config.yaml
arch: "vit"
model: "image classifier"
dataset: "made-up waving flags"
train_examples: 195000
image_size: 24
crop_scale_min: 1
horizontal_flip: false
targets: ["layout"]
num_classes: 15
norm: "layernorm"
norm_position: "pre"
activation: "reglu"
mlp_ratio: 2.67
head_dim: 32
fused_qkv: false
bias: "none"
qk_norm: false
parallel_block: false
inner_norm: false
patch_size: [4, 4]
conv_stem: false
layers: 8
width: 192
positions: "learned"
pooling: "class_token"
mixing: "mixup"
loss: "cross_entropy"
head_dropout: 0.1
init: "kaiming_normal"
residual_init: "scaled_by_depth"
optimizer: "normuon"
muon_scale: "match_rms_adamw"
lr: 0.0032
momentum: 0.95
nesterov: true
orthogonalizer: "newton_schulz_5"
adamw_lr_other_params: 0.0013
steps: 40000
batch_size: 128
epochs: 26.3
lr_schedule: "wsd"
decay_fraction: 0.2
final_lr_fraction: 0
warmup_steps: 800
weight_decay: 0.08
adamw_weight_decay_other_params: 0.05
Rows from block 5 of a small image classifier, named by matrix and row number. Rows with one number belong to one neuron. Each number is 128 + 32 x the weight over its row's rms, rounded and kept within 0 to 255. All counts start at 0. Numbers have three digits each.
After each neuron's rows are labels from the 100 images, of 14976, where the neuron reaches its largest size: "strongest on" is what is common among them; "peak on" is the class under the peak. Only what is clearly more common there than usual is listed. The data: made-up waving flags. In brackets: how many of the 100.
# gate: MLP gate (model.blocks.5.mlp.gate.weight, 512x192), inputs 0-95
# fc1: MLP up (model.blocks.5.mlp.fc1.weight, 512x192), inputs 0-95
# fc2: MLP down (model.blocks.5.mlp.fc2.weight, 192x512, transposed), outputs 0-95

gate.144:095112109139122139151049105117157142156148123147127135131141152091095110077144139146123203109161187117174103168120078116158139119149143116105112117150202064109133105123041140117104152151100066100086154097132128113134169129107186111131123123126114157062137083153129143069100167172139156161
fc1.144:087113123164077150112119099145102092106114191131154153178143141181120165131110109127164140083153111117082130107165127111101167210110105150131083124113132131185067164092134119120126114119087178123102110127132108149157156130111072104184161133179137132107124117102143109128111029103135087169
fc2.144:183176074176149124098097098147193128163142149142133099078092108095085135072111136104126115143122161144165093086070178152127182105111161080127165110175113132033154123139163091156101090152076127128143107128103115136121111122132154145107161129137175165165101117138135140181162175126112098173
strongest on: quarters (39)
peak on: flag (87)

gate.410:137200140178126153131075100190106145078116136145105117106087134152107154080085099127163133108149082103047124104158159127167148125117153159087137150138159188121100126093143159139155200108126116171086163131032121139176152117129116166082108117147109114113116111123094175145099121170134119093
fc1.410:128149097131147107118105131153089142144104096192100130136055141122127113114091095087166149161125096178166136104087109134142104121085138053118154100058145138192138158117106095123149067093116189122122130118109168120180090160193102087117087139144158075136159139153165135117091077059141115134
fc2.410:095192181137074078119206093131134124102134106131100162116124142108112146168123180165089166116109121135118134103152121102121100115098120149112132193091069154131073058162164174145095110153119184104133162059187148136053163146126175128114124081156123166200131075134133127130158140155129115171
strongest on: diagonal band (41); border (31)
peak on: flag (66)

gate.404:104113044142084137100146117171085170165118092188143098162125119117159188177166094117124153126104100059070158084118133191179070066074074156128136080095084166114127132162117132166177129132143124136124158125107127095124125158093119146148109101085115189114086103089130092119138134102181185140
fc1.404:149128086115104093126171148122145118145069106160189087126073093116168106137095121177139132122170158071108103089121123133115059121157138146131081101098075146110120180159119106178152200111093156135125115111162109132109125113092069228128114140136169123101121142115052137139098144083184131164
fc2.404:134114115085174118125086109173164116132145110145140076134184114101163114058164133141126105107139111123142136176154107121099168168151076112082159104199126162134164054117121084140067126086126093159091125155107125086130079127118159091150156076203122133127108137111169081125107236131155122117
strongest on: diagonal band (29)
peak on: flag (76)

gate.56:084143154142140135114107169155123175129133099115051101148136088172117086132127163100094158092214117079132118147154133136098142122109149162142121164085092093122123118104096119152122148115138160143070142146173138216085134124164119163119180133155154145151122085057132140095108128162093166189
fc1.56:167151130115195085139121093106119141149131104083129070137209131113090167143182124129099169115153153147136107131127140138119145154113091151143116163083122178148096123061077158151125113106108134062212133126079082167119063096139139106173149128095171113117112070096074137144144132178168155143
fc2.56:131187098135121108115107108102123125062123147100090139086094078147184163141128089078090194126190126136129064139163142085152124135130126091130115152145159130032154098073120151159155109167149104173156086109185190140124070117109136139107080142154150101104159118166187177123163144134157120100
strongest on: diagonal band (27)
peak on: flag (87)

gate.31:141121125148096116135126118109077118156146149165158182138098111106163150085160137215095119089096106084121110157163077134123134166160127150130113061125147124109121178117085138107195138080148199106143113141150144108136111178122091142198084116076134128114149087079092079105150135165130113136
fc1.31:090113129134111113117158125134112113110101133117160129122115108139103152155123135201146094092159072096102132183154089133105144150107076108125136111147102144089104092084056179116115130092158144073125121149151152109121124135146120174137097062069069165118157136154089118076151114173203145098
fc2.31:109144147125166166107126105145155110152151149157127084106143150101104121170141168100103133150114159085134079121103143126164104157078137117184083122149094130162116096099148132176136130110083155108131156123093105192173128073135176069211153155141116136141121115091158152128134062108111137057
strongest on: diagonal band (35); three vertical bands (26)
peak on: flag (96)

gate.171:091149114142097121095168158124148144066082114131123167104096152129141118148102132148095174132114102109168155202095093111088094133142120185078087119163096139119127145119127141210099109121069121087156184105104119130181119118151124125164144098151148171139174161114167058074114120127115117085
fc1.171:137078138134149127115108123134181121171169130110058054116155154119161109065172182144116121135077108164076135111161097149094140153123171083220192095092142140174154106126092120078153123119127112149106081086144107124113141134123139111053115154158166114165118130156152169154066065159141179137
fc2.171:149198160167166129109131163166098187105081176158085091167149104211199151074138092090185154127098115107100131087124177153147146086096154145165100079100118089129138111150058112113201125076135116112125200130130119126120091135161140141112079116168147114116130132057146097115129103084076131122
strongest on: quarters (36)
peak on: flag (95)

gate.402:116175164126081133091161171148109173072126129067202087147089113146150139145091138117119188114118181134099103133108142087093066076066120162104092132139155131161197161144132137145131124126149136101097074094096124152149112179106112175066091130175153122124133117086083134164089123054125125109
fc1.402:140195107113141133176107134058146129150115111141087132148141179154114152148137158123111162092154130123130121117127176125106144194202112060167103076149154143095121165126109132106158128148120040173106136127194142127073139140152051105131150111108125176102151087129105118156047122145079149165
fc2.402:124147094170103189093136100194163141179093151107153100097137080143132103141102131107149113138148134098164183146117098097130181141069131170141081149077112126143135116107128201117108122073154152167120112081090104102120136042157176112175116120144129172128066100127135061177123152098134109072
strongest on: quarters (35)
peak on: flag (100)